{"encoder_norm": "layernorm", "encoder_positions": "learned", "fusion": "cross_attention", "tokenizer": "word", "fusion_encoder_width": 128, "fusion_encoder_layers": 6, "fusion_encoder_norm_position": "pre", "fusion_encoder_head_dim": 16, "fusion_encoder_bias": "all", "eps": 1e-08, "max_grad_norm": 1.0, "max_steps": 11200, "warmup_steps": 2240}
Rows from block 5 of the image encoder, named by matrix and row number. Rows with one number belong to one attention dimension. Each number is 128 + 24 x the weight over its row's rms, rounded and kept within 0 to 255. All counts start at 0. Numbers have three digits each. After the name is the row's rms in percent of the matrix's.
# q: attention query, key and value (stacked) (encoder.blocks.5.attn.qkv.weight, 480x160, the q third), inputs 64-95
# k: attention query, key and value (stacked) (encoder.blocks.5.attn.qkv.weight, 480x160, the k third), inputs 64-95
q.0 104:094073126140090140077116134123123137110144152143150145133135141137103129125118120128152106188101
q.1 097:131143127083154147194084134118119099121117123118112124132127144131143119127131147150113161077181
q.2 088:114089126159092118062164123140136160121131143144144140127137116131112141125123129111140095190077
q.3 091:125112132170099112054162126136129152140146140134142129129137116127101136131123121110133088182072
q.4 087:121094126151092114060156128140129155128142145149145137125140119136105136125124125117135087189075
q.5 094:159177128122165113181141123148139124144122105117112110127116121134160111129137124118101138084151
q.6 086:140166129102164134196102123127131101136119107111108117127115133123157118134131126136118162064177
q.7 086:112081120138097120060144130132117150117141152155157143124144130139109133126122139124138092195085
q.8 116:151177133168142121159157113135143141133117104097106119121121096105152136131132123114113135095132
q.9 093:096074125150091129069142126123116147111140156142155140128138127131104138122122136126149099190096
q.10 086:114090125151091115061159131144136162120133144154150142126138118135108138124128123118137091185076
q.11 089:131139122090148145202095129125126106111108112129110131126119137122161122122132132142121172079185
q.12 092:112083121157093113062161126137130159110132146149150148130139117130115142127127128113140102190083
q.13 078:111097136098124103073102138124108127144137132135142124125126137121083144143128130132151109164100
q.14 104:096078127135093134075118133119113137108142155148154146131137143140103124120122123133149112186105
q.15 088:146174129106163133192100127124131099142117102105102112131117131124149114126136126136111155061170
q.16 098:102079128146090137068128134125110145105142158143144144125143134132102133119121129128151103186096
q.17 091:151177133105159133194105131128131103142122102106105108132120132127145112131135124136108157061170
q.18 094:098076125157086129062138130122124148110130149137149146124141121117102151124116128125154111189094
q.19 087:109081134135096132065126134124116144124146158143151143127145134140094131126118136132145091176092
q.20 095:128159128091154149193084136115119095128118128112112120132124145124138120126132139143118160071184
q.21 098:159180127110168127186124125133135112152109104112103108129123123121151125133137131129107154064159
q.22 092:106075123153091120062152129129125159112143155148154145123135127130109143126120129122148103195087
q.23 085:132162124102162141197097130117130102126114107111103122130115137116150118129132127140123170071178
q.24 086:114082130135097124063129129127115140120149154145158141126146136139102131122118139129146092188091
q.25 086:120088130143094118061152134137119158118143152153156141125139126136097129124121129115138086185079
q.26 107:148174131158143108167153122132139138141124091103103115127105096111156145140133113107118144109136
q.27 092:142168132092165148194094134115126095144124118108108114128118141124141112125132131142118153062175
q.28 089:103082127150091124062151125128122156110140148143149148125140120127108143128122130117150101189088
q.29 097:153179128109166132192113120131137102150119103109105111130122124122152115133136129131103153064162
q.30 085:134166130111165138193098125115124100136120115104109116130119136121152124131133129136120171070176
q.31 089:135166131095163146197091133117128098133124115110109116131118145126144115130132132140117156067179
q.32 080:158171154129164076162107126121090132174123110112107101125106100094104156136130135104120121094130
q.33 099:116081125148119141075126110119140126140140178131127150129147156163104115123124128125138128179111
q.34 100:162179136106151114183111154121106122121120074127131104127128101089140154132128144125123144085154
q.35 084:109091107150097159078174100146168146115129148127138154128130132156145103116127097130140115156090
q.36 099:158176134111150112185114152121109117121117078121127098132122102088140153133131151127122143085154
q.37 098:160175130110147115184118148120108122119123082122125105127120099088146152130127153134115145083158
q.38 108:155178135119143119182127135122114128123117086111127106129111092085147156138128140125124136077143
q.39 098:096083115149106141068154105143156141132134170139134160130131154165120100125125107128136113170091
q.40 099:099083122139111144076129109135147128140145176133129145131139166172104102124128111129133112169113
q.41 096:158172140114155115184104150117098113124119084122122094130120101087133157132132146128121142090164
q.42 094:152129113167111135098174105145145146147115126117137144127139095109147151132124106111129125145090
q.43 102:100082123144113142075124113138147127143140174139118149128142160168106106125127114123136108172108
q.44 103:156172133120132117177134139126117133115110078113133107125112087086151146137129137126126143075136
q.45 093:157172139107156109185106152116097118118120086132124097127126106090135152129129143130122149089165
q.46 097:155174141107152113189100151116100115121121089119124096132123106093139153127129152134117140084166
q.47 103:159176132117146111175123142118115129118113083114133111127117090085147154139130148126118142078142
q.48 111:113086131095120129125091145119118108094148139149120125127136172162124093122129135155142120133160
q.49 099:147179132118135115179142135128120145116118094123137113117104091092149140133131122122120125078134
q.50 110:113088130109130134110088141118107098126150153148123126142146174159101113121124144150136127157142
q.51 097:099085115151103141072161104140160148132128165135133159125131147166126106123131104128133111164089
q.52 099:092082119144105136072142106138151135137137179139130148131136160170114101125129106127134111169099
q.53 086:131133146151130123102102108130103132172152151091091116126113141142080123130131117109141079125109
q.54 106:129153139098140128195102151114108110098137112128124108127109133107140124119132134148123132089182
q.55 102:091078126136111144082127115135144124135147177146128142129137171173110104119130113132133115169113
q.56 095:152178129111139116176137145126114135117110082122132111126118089093154153140126140127117138077138
q.57 098:104088110149102142071171109156155149125123153139138154126138144164128105122129103126132115167081
q.58 118:119100135096134126138083147118104100114141139146122120139140169154117117128121149151131128133157
q.59 107:094079120131111142082135121135137129129142172153132144130144171175113100114128115136136121173114
q.60 101:164178133116144111179129144124111131119109078120133111126119088084145149135131144125118141084139
q.61 093:151167144107155111186091151113097110127126092126124098129121112095132150130128157130126137092164
q.62 109:165183136126145112173124130121115134133114083104124112128114077082139159147127138118122138086136
q.63 100:141178134112139113184132144130116133114117086120133107123102095090153140133133132128121126075146
q.64 107:103079146133101137059118094143125131146108139119104138117127146162086118111116125126132107160096
q.65 101:078095134098106136111079116121110102111117152138132121129147174168104094128127154149106129133150
q.66 103:093070129141087135061153108145140145113112132137120156108133171156110104098121109128123136159088
q.67 113:171183127130168126186125142122123120148138111113134103141129088092147164159129133120143119108149
q.68 107:170158126168146125134173132138144151162141104111123130125113086094131166125118098109152116135095
q.69 090:177166119143152122159180153126141152126141101127137134129113084079162161135131100120137134113121
q.70 102:085094133099103136113080120125108102112113156135124121128148174169103092125128154148105125130147
q.71 105:136175126112151123198086146107112099134141135120137103149125100108142139159135152142129123109183
q.72 091:114078139155102139062148096165134145148124126116105146120128137151095124111113120119138108162081
q.73 105:161182114127153120191143154126134131116137110137152115139122100094172145143137127128133134094155
q.74 107:123162131104153126186074136108109088125133132132143102146128118118134126166135159138121115104178
q.75 108:155178112123156119190143164111132129111146120143154116140130108098173137142140132133125148097161
q.76 110:149178112132151125186147158118128129113146112137151121137134099091171146141144128130130137094162
q.77 113:175182130134169124179136140125125125150136108115135111138123082093147163154131125118149119114141
q.78 112:081073129124086129071128114135132133107121147139120152119128169164110089104131128133111136146112
q.79 114:083069130127087128069131113135133134109119145139122149116129168163111092100128124134111137147110
q.80 082:146157107117151116171170157117142146103139112159162132129124108098172138132140132129113163092141
q.81 103:173158123162145116143180143145149157144134102118129136125113083087147164129130106110148125125107
q.82 112:174183129127170126186126143121123124147142112119136105141127083093145161157131131121145118110148
q.83 115:175185130133172127182132140123129125150139108117131110138125086091142165154128126120147121113141
q.84 108:080102132088112138121075118116106096107115154141132122131146169161112096132132157151110130127154
q.85 113:082073126127085130072123117135130131105118148138125150115130169161113091106128127139109137140116
q.86 099:111084148145103141063116096140130134153116133102098136115119136159077119115117115126141102159089
q.87 102:095075140147094133061124102147134143127109138122114144112134158156095107110118122120134112157100
q.88 104:172185127123172124188120148115123118141143118117134102143126080095144156158132136125143120098156
q.89 112:157140130173131123114176129152147160152134104116121137121123091104135154117115104104146119138086
q.90 098:091085145125101128078090098136119117134114149116111130120128160169091105109121141122124121155118
q.91 101:156179109128151130186149159116124131118149109139150121139130102086172148143137125133124143102149
q.92 102:081094131098106137109079116121111102112116154135131124130148171168106094130125154147110123127148
q.93 095:149169105114153114189145161113127125103146117156158120139133119095181142145138138134119158101166
q.94 112:086098131091109134122080121120105102100114151146132126127143172165118094135132156147106131123159
q.95 111:169152125167138117128176131145150159150133100119130132126112089103139157123125106104143122134095
q.96 111:156179134136157104176160133129124126151120092098115120136101095105150158134139104110133141114128
q.97 110:103078124121103152073093117127131125114139162156141134124153160154100099129115150143127114149126
q.98 121:107083126114100152092089124126132120108136164154140129122153165155101099128112149147124116138137
q.99 087:132161150104132156192087136106111097118135124113136117135105151119118106121115141160106124115167
q.100 106:157180136132156105179160132128123126149117094097114118134100098100154156134135102117132141112127
q.101 075:145185164111139118201109131123120107151102093079115119130093123118124136122113122140134133089145
q.102 118:106081128116101151089092121126135122108133162155141135121155163155098096129112148145124117141131
q.103 084:135078106147127114042155122134149146137135135168113129119161122129115137134141109096147121159098
q.104 081:126096106144121084071169117154136157132128134144129135114152105135152145132147117089151129136092
q.105 071:129175150101133136202107145121111114130105103087136131138090128113133128116118152153111127094148
q.106 103:158182140134154106182155131127119120149117092094112120133098097103148152132137104114133139111129
q.107 085:130130142138146099068122086133129124168120096100100125140115115106089152140119105115158112166096
q.108 075:145180160114150122210105129108115117143115093086137115128092119111129135120122126137129127091150
q.109 088:134165127118130138216128163116116121094135158113141117125127135135169121126127140139106121077171
q.110 071:106069097148109114052156129147141147102143157173131138114167127140136135123145128105148129159117
q.111 079:140185161108146141203094133111116096133125110096139117138094136116118121123109132151114123106159
q.112 108:101075119120097153085095126129134129104139163158144136121155161152105101125117151141122113142134
q.113 085:114085111151117108038145112133152137150131137150119127129156122135105135132135114116148127165092
q.114 104:158183138132156106181158129128122125152113093095111118131101099104149153135135105116133142110128
q.115 112:101076120122101154084098127127135131105136167160141138120153162153104099122119150143122117142132
q.116 109:155177135133155103184158137129126125141117097097115121134105098103158159134138104115131140109137
q.117 079:120092116146127116037143115138142126157145135135115132134143117130100148134133099115158124158085
q.118 083:118093130129126124042122097137152124158140134137118128140133126136090133137124128120134129179093
q.119 091:163167138136140117194155152124115138117118103106119127128101099107158142140129118114138136094134
q.120 075:147157130133131115187153150122112137125104118105123131129116107112165123142129131124116134092125
q.121 076:118075091134094137080147135142141150085140176186128141122165147154147112130142135121136129150134
q.122 095:122075104147108110054165125139150166124135132153119143114151109132136133135139118102145125155087
q.123 110:154180136134157101172162128132123127152117094098113120133101095103150158133138103114133140114126
q.124 083:132089103153125094065168127156133157137123134152126138119158103132146148134145113091145125136091
q.125 115:151175132137155101168164133131122132153121094099113121134102094104150159133140105111135143116124
q.126 120:150176129141155102164169134131124139146121094104114124133102092100157157129145109109132142115122
q.127 106:098074118124097150073105122129134138106137162163140138121157161156107101124122155138123116142125
q.128 080:072083124137116125085106111140131119124130154133123135127144158164114099112125127130163139140141
q.129 099:166179143140156117155120121121128115185140117091113109125127090099112145157121126118098114131113
q.130 110:136153124091126136175145177113125137084125112145139126123125127101170128113133132142115140094150
q.131 114:163173122124127133179153164119128138108138111119135119125128094085159139134142123136109123112142
q.132 100:161181131111149115185132157113126120119144098117124115133133095089150139137142128121101130115155
q.133 104:107125130091117130168120150103124117080122112155130125128141158131159103112133149158122157108161
q.134 096:149178127115146113200115154126128098121144117127122110143137111102152120139140133131091120111169
q.135 112:141152115106128136165163170120133142092123118140147125121129111098172138124136137138116133098133
q.136 121:118108113097105136139150161122135144070118124171137139122129142123172125107135139144141153103155
q.137 118:078075123129108123084121115140133126118106152145128147127138174172116108112122130133148139135122
q.138 115:088080130131121119082104102136128115141111152136124139133139167172103110115117136126149136146121
q.139 099:159182131112131129189134151119125122111147113119119114129131092094155132134143133132097115107153
q.140 094:104128139152125111122076094141108100155140144115105130135133154156088105137123116111127125167153
q.141 113:134138117095124138158166172117132141080118117151147130124131130107175135118133138148123145096141
q.142 112:081078122132112121081117107144132124128106153143128145128140172173112110113121131129153135142121
q.143 091:092072107127104138088151130148135145089112146159146152133131166161146114099129120133162135131120
q.144 118:130128117089121141154159166120131144075118116157140131122122136116173127112134139152125144097149
q.145 115:082076122130114121082119110141133123127107151143125144128142170173111109112122133134151136137123
q.146 098:098079108115105140096154134139133147071117143162150144132128162149158112097130121130154142123132
q.147 114:087086130129122121081099101133128114136113151137121137130140163166101110115119136130150140147125
q.148 115:176181138131149133171130137115124127147148104110127107131117086085137147146130130119100126119137
q.149 097:131120126164147125087110091141123130183125144106124125136128113148087136144129124106137117159104
q.150 081:145111121145106140099171126153143162111107128145132139129108109122150167109126111124155136116091
q.151 091:085071109129098136076142122141142141107108145145133149128130168159128114102124118131173134140107
q.152 105:161177132104134133187141172116124127108146111122124117123123100085152136129142128133110126107150
q.153 095:088075111121105137083142129146136139100118147156130146127128171173132107104125121139160130138116
q.154 118:084082126131117116082109104137130118134107152139125138131139170173106111115120134132146136139122
q.155 110:093088132135128120086091092137121113146119146135121136133134161168096111121119134120148133153129
q.156 108:180176143140153119161118127119125118175144111099116105128118086089114149151128125118100119123126
q.157 108:139116135154123138069156117146144158166124137101126130127109108128093152135116114101150118143073
q.158 113:104083108106107139116140145131128134063118136169141140130127159141156111107135131137145148115158
q.159 111:152164122109127134180156171119129136097132112128135122121126104091166137126140131139115129101146
k.0 109:098174105138143117190143126139147120124140120124148115128137086105159160138130145111153092103149
k.1 096:187113139127138128056147144131133149150123150139100107130131146154101107125125126134109133151092
k.2 093:075164111118137124208120122129132105121138113128157141129131097100157158135129131119156101103167
k.3 091:073145106119125131202125120119132109100136108123159146123121110106164156138132125123153116101152
k.4 092:072162108127131125202120116125134108112136114120157140124132099099162161138129134126155108102159
k.5 103:153083152122113146071098122114113129131112130119108138129128166144095100128123122146105166142119
k.6 094:171092150131125129050131133128115143138113142130102118129129158151095096121126126137095151157096
k.7 096:090170106134138120198124119134138114119140121123152138129127098103156167136128129114163104109159
k.8 117:138080144111108131098103130130114117127121111132115140130104170152109097113127105147111140138137
k.9 103:096174107123141122200134135139139113126143120124144125124123086107154160135131124115165092104161
k.10 093:074164110129137123206122117133129107124139115122159137130132094098160162143128134117155103109165
k.11 088:181114147133136123060129134135126145159125146131094109131126145156092100124126132128107135158107
k.12 098:079170113119138122210116119131138104126143115124148134129122093102152154135130127112161104111169
k.13 092:091154100140144140162161120116145133101125136127153128119132095101176157128131163126150137099123
k.14 110:106178105136141118190144126137144119123144123121142122130138086103151163137130141109152095107150
k.15 097:171086145133113137054135135124120147133114138129110124125126164147102094122125119139098160151089
k.16 106:100176101126143120198139126140146117126137116132152126131124090109156166136132125114154093104158
k.17 099:167083146134118135054134128126119145131112146123105126126132157145102097123126131138092153149091
k.18 102:096172102122146121202135126143144117128140120132150127125124091111161157131135130121153095102159
k.19 098:100170104134140121188143122132146119112136116129154129128136095105164167137131131121151099104145
k.20 093:193111139130127133055150139134126154141121148136103107132136151154101110123125132138108140144088
k.21 106:160086151123111136056120137115111138135115136133109133129125170150101095120122114140098162153097
k.22 102:085175109126142119207126121134137108125143115126145130131129088113154159135132135113162099104166
k.23 089:180096145130123129056131138135118147147119141137097117134129157157094095121121125139101149155103
k.24 095:093172106133139119192138121138139118115139118128154130124137098105161164134129133120153095111151
k.25 095:084169108126140125202130111133136110123140118125156133127128097100162165144129134121157109097158
k.26 109:140080150113105143093103134121110124117129133123111132128112166145097082113128113147111158139133
k.27 094:184090143140121132052139129128120154131116143131105118127139161151101105123125133141093150149083
k.28 098:085176104125140124205127125134140106124142118127146132127121095110157159133133127117164097103161
k.29 105:164080152128112134055127136120119143127117137130117128126127168147101095126126116140100159156095
k.30 091:183091148130119133052136140125126150138121143135096118127121159160093097114127121139100150150094
k.31 093:178095145136120128050138130131123149139116140133102116129132159154098100119127132139093150157091
k.32 073:119085105097115161064142159073139139103109150119115115116120129107149091130143140138129163148106
k.33 102:109161136120124136198140112147141141086142096142149125119104123127142150112126102136142121090136
k.34 096:153094126135117119049129136107124127161107168113110132132145135121116102135126142121130143170105
k.35 079:100161144138139118209104099153113106106146086143159131141134130148116159118124135142115123088154
k.36 096:150095122134118124045127138112124124162110165114109134127146136124118094136129136123129140174104
k.37 095:151096122138114125052128131114119127160115170116110132133142137127114095139128139125131142176108
k.38 106:144090121127127122052123137111116121157128157119118134133152142135117099138126145127121136169106
k.39 095:104162137128138129210119122144125125096138085143149120128115123140133158114129115135128117084154
k.40 098:117161132120136135197136136132141141088138096140139123121108123121143157113132107128125121086139
k.41 094:150092118132116123045133136112128132160117165113109134126134137122119098139129139125136138173106
k.42 095:076126143119122147160094116135085101097151097142167134134118137137120122122126140149145157124144
k.43 103:106164134116131132196136123135146143086133088140147119118103118121143153114132102136128125089142
k.44 104:140095120130129125058115129114109112167124161116118135140153140135113107143124157131121134163120
k.45 090:147099121128116133044133137113132130164115164113107134131127134115121099129129133123136133174110
k.46 096:156099118133117129046135140113132134164117173113100134129139134117121102139126132120134141172103
k.47 099:144090123136121122054123126113120124160115165112113134132140138127113099137128140131133143165106
k.48 108:130170123139139096136158130140150148159117135123114122120125113132128150132125108104104100122108
k.49 105:145094119139127128068111140107114102165114149110106127145157136128113112148127153131120139159121
k.50 109:124166133130126116156162122142154167110126131128120130107109112117147145113135098114137114119122
k.51 093:098161137130135129210113113149126115097138088141150122131117119138131156116125126135125116085154
k.52 096:115159137124141131209126127145137135090140089143140121119111118127136159116135107129128114084149
k.53 084:088134121111123147159159137109155142073120108127124123115096110118157148114141111133099152076110
k.54 098:177102124137132117053138157115124131179119157122099126136144132121113109150124142115115121167107
k.55 098:121169132126131134196136131142140140098136098139136120121115118126142158117131108128126115089142
k.56 098:145096125139128126056110126107113112165116168117108131133148139131112104137127144126128145172117
k.57 092:097162141126140124214108111145122114100131081143152125128117125138125155116133124140127120083156
k.58 117:139164127144132102117162117137156165146114154120111126113118113122132134122135115113129103139106
k.59 100:124170140138131129208134126144141139107140106131128123122113111119136156123125107123131114095143
k.60 099:140089125134124124053119122116114118160114167114116136133143139129113098137125144132131141166112
k.61 091:169100120128116131045144150108132137156119167117099130125138136114127100141129123118132140174100
k.62 101:132080115116127131054126134106115117143122148125129133134145145138122095130132150133126145158112
k.63 104:152090120143127121060116142107118112165117162112103126140158136130112109147126146125119137171119
k.64 105:140167125113124133211140173144122144094135121165149121117128126135155129109136106124139134111148
k.65 100:158179126144136102164167164169146168122153118145134113098128104108146167110124098117141121128116
k.66 096:128177129115135122228125170147122120114143117145135141135129116145137145105126128135148108111150
k.67 101:118074128127125141038129084102133129140109136107124124125125150123119102147131134131109151129106
k.68 102:097078134099108167108092108086106097110105137122136148150123152142120085137135155145119155129145
k.69 090:113083138117124149075090085093112091154109140100113138155131144140100099150129167138132128133131
k.70 101:157176127147138104167163163164143169121148116146136115102131102109148165112128097116139124130113
k.71 104:140088125151125127037144095108137152153127133114111116117137129104119123151130121121114149152095
k.72 090:109159129099125147210127163137128126095122132158165124119120137145149118104138121137141135104143
k.73 103:123087131138128127046113090111133111158109134095107130143132130125104117155122142130111118137104
k.74 103:163095129154132119045151104128140158150132129115100117110129120100121135147119108121112138141095
k.75 105:119091135140133128046113083111133110165123134095103133140129131122102126145122149131119120144108
k.76 106:115087133140137133049114087112134108165117135090110130139136135126100129149121150131117125139111
k.77 100:109071123120122148042117085096126123138106138103124123128119151127119098148133136131110151123114
k.78 099:143184127129133112216128173156126131119148118152133133132134107133136159108127125125149105128148
k.79 101:140183129127135115219129173157125128116149120151135130131131107132132157113125122127151105128149
k.80 089:125100130127128125072097082115121094168125127096094144156140136139092115151126170128131115145129
k.81 101:103082137104124151102091098090110087137103138114129141156127154146108085146132155138115138127142
k.82 101:114073124126124140038129084099132129141111136103122124122124151125120101148129129130108151125109
k.83 101:106070124122119146042129088097130125137110136102121126131124153124123098145129133133107152122111
k.84 104:159177127150135098149168160169144169130147120139131109100132101111142166113120099117134111127107
k.85 099:147183128130133108215130170160128130120151116152132130125135104130132157109128121123151103134147
k.86 102:130157118117119137207136170138120141088131123166164120116124125131166128113134107127139139112153
k.87 093:139171116119124130211143168155118135093138121155140118126128120138152128107129108130135126117147
k.88 095:116076128129126139032122089099133132151111138106122120121123142121120101151131129125110146131110
k.89 109:091106130090109160149088132102099091106109118133150146145122155151126083136136145140126152124158
k.90 097:144171117130124117200152171152131158090139123160147120113124115121155144108127093118137134123141
k.91 100:118090137127133128052111081108135104164120136088105130145135134130098118143127156132121119136115
k.92 100:159175123142133100162166165165144170120150112148135113098132103113149167109125096114135121131114
k.93 100:128099139136135122053114087116136115168128133089092138139137134126097128138118158125124118146110
k.94 109:163178125151141092146161153171149165139149120139129111103132103114140170119123102113137112134108
k.95 108:099087130102118156120088110093108086121104129123133144159122156145120089138134148141118146125148
k.96 107:133062125124100147076117107118140122120114159138105141135134166155130094097126134135103136131136
k.97 103:117193128127146118182139152132116134118148096117156112124113095106130158154133120123149125118124
k.98 113:124190131132148112165148147139121138133143096117150112120125090102131157156131128114150124131112
k.99 092:157085118126144097062170148119130144164137158135114122116149127130150147130133128102139128148088
k.100 103:133060125125105140071114110120142124127110164141103141133138163155130094105126136135102133136132
k.101 086:147071112128132138067155135114128143141127169141108121131161158151157120116139118115121142141108
k.102 111:124194132132151113173148148138119137132142096119152113121119091105130161156128127117153123128115
k.103 094:095176135120122142181103119132122113092127101110156117130113112108120137139125130154124125100149
k.104 082:098167140132110160183084101135134107104122099121132144146110129128095101130120129145106126109174
k.105 080:160081115133139117078152132121130134161116161143098125123151147150146127119135124104135134144109
k.106 103:137059122123103146074117110118140129127112162143102139133141168157131096101126133134102138135131
k.107 106:114143120114124171157139157106121130079128124136129122118118138131144136124142120151136151081126
k.108 084:151068115133133140059154135112127140151115173134097126133149151145149121121134122110124135141113
k.109 104:156086133139121094076130108138133128176122135131109136133143128122120107129115129099122127174115
k.110 078:094179139133118123182093115137131111114128072113147134138100101113106125141121125137125131109150
k.111 087:155078113130132118064167150116126146147129163140107122117152145143152137124134128107131134142093
k.112 106:122197135134155107177139145142117133136139092116151115122122089100126160152127128119153119128118
k.113 095:099176133124127146183110138127122120080133117116165119123102106112121139141128119149138117109141
k.114 103:138064123123100148073116108117139127125113163141104140132141165159135094101127134136101139134135
k.115 110:125194133136156112176139146143117130137141096114150109127123089096123162157127127120153116128119
k.116 103:137065128130107140070120111121138129139115161139102143133144161151124096103122133133104129135125
k.117 093:102177128125122151172115136121122126074143119125162121127106113114125130139133117154134125109139
k.118 101:114170123119137157173129143111115131082129106134156121120120120123137152126139124151137130098125
k.119 098:128070128126116115090123104140137128164123152124105139130136143146118108114126131121117113154134
k.120 085:154084125131124108100110111149120121165122148126110136130136143143120105121122138113134113171145
k.121 084:111191148144137103181098113159125114146132081114150141129115098108092129140115144128132116121143
k.122 105:098180132126128138207094121124128102109130093109143130136111114114118137135128124149130127111168
k.123 108:131063124122100146079116110116140125119115163138106142131133165156132093103124133140098138129137
k.124 088:101175139128109144192086108135136111100121098127142134142101121124100114125124122150117118111169
k.125 111:133064122123103147083112108117138123124114158139107143132132167155129094098129129138103134129140
k.126 112:134065123124107143092106108119135115126114158136105146138132166150124096105129128141108133127147
k.127 105:119194129128151110187130144138111126131142094116155115123115090101125164153131126123154120121130
k.128 073:138187128128133135199138160148116139099159134131112113133116120146136137088135110136113124115126
k.129 097:116070121121111159069146122094141141089118143150143132109128156121159104133136140122151160125114
k.130 118:124096137139138119074112105126127110197109140095105132143139123128095130154122131120106111149122
k.131 111:113077134138135125053108094115141113178106136106121139132139134126103121157124124120113126144117
k.132 097:113069129149127131051123089115138125168107153101122141123132134120117121156128134117131125144116
k.133 103:154114130154144112094125110140133129184129143097086136136126113119108126144123112116119088159117
k.134 097:130076130153135120041134102110137144168115136118126140117133138117120123153126131110143133164105
k.135 121:123096139133135116075099100129134103191108130109116134139143129132095117151120129120110112144130
k.136 122:140136136144141100119110106153129105198114125102103128154142115140087131149120127117107090148130
k.137 101:150198128132134128210129161141108131115160119131113112128126106126133151108129122130136119120143
k.138 107:142184120122123131201143161137117144087157122143133116123115116127149135101133118129139129117141
k.139 099:113070129146130125051121091117137124170109142109126146130139135120119127154126124113129121155118
k.140 100:137148116137130143152161168111125157076155139133127117111110118117167149101134116132151143112112
k.141 123:130105140135132114086102105135134107201113133102105134141141126139088117145122122118110106151130
k.142 098:144194131120133134208136161138111135102155114143125113126126109125136144099133125133141129119142
k.143 091:133197138119144112198101146163121104155136100115118122144128108141097157118119114140110096115151
k.144 124:139116138137138112093104106138129107200112132101105127148141124138088122150121126115106102151128
k.145 102:145195132126127131209133162135111133107156122137123114127124109125139142101129126131138124120142
k.146 101:135187139133145103184103137164120104168130104113117132149140107144089145123117115137108093118147
k.147 107:141185122123121136202146163141116145088153126141131117124119118126148137105135117129133129123137
k.148 099:111060125122124130043132096112145126130096140127138145127129153130127106149132135125121143133111
k.149 105:115148127114111143173141147111126132064132123153153119113118135126149123105130141141136159101124
k.150 092:081144150101120137155103103134100087140104096132154132143126130142092110148129149140096143129138
k.151 086:130194134107137118214117153150122106125145114130112124147123108142117155104124110139111117108152
k.152 103:114074127143132127053118096117134117181107149104118138130137133121114122157125120119115123156119
k.153 087:140190136110146120209114153158114113138148103128113115138131107140118160101117116142112114118148
k.154 109:149188124127123128205143161134113139093156123141127115127120111125141141104130128131140130121141
k.155 107:135182119120122135194151156140119148079153127146131120119113121125154137101132120133140134115132
k.156 098:116057124124111147056143106096137143098111148144146136121124153122149097142138140123132160130110
k.157 109:098149120099108140190127141130123113079125100156157122130130136142146112106141132144132146095148
k.158 114:142171134146144095162112127162119113182130118108114124149137104137090145136117117123103094138127
k.159 114:121086136139136120065105099120131108187105136106120137137140130128100123156121130121112118150121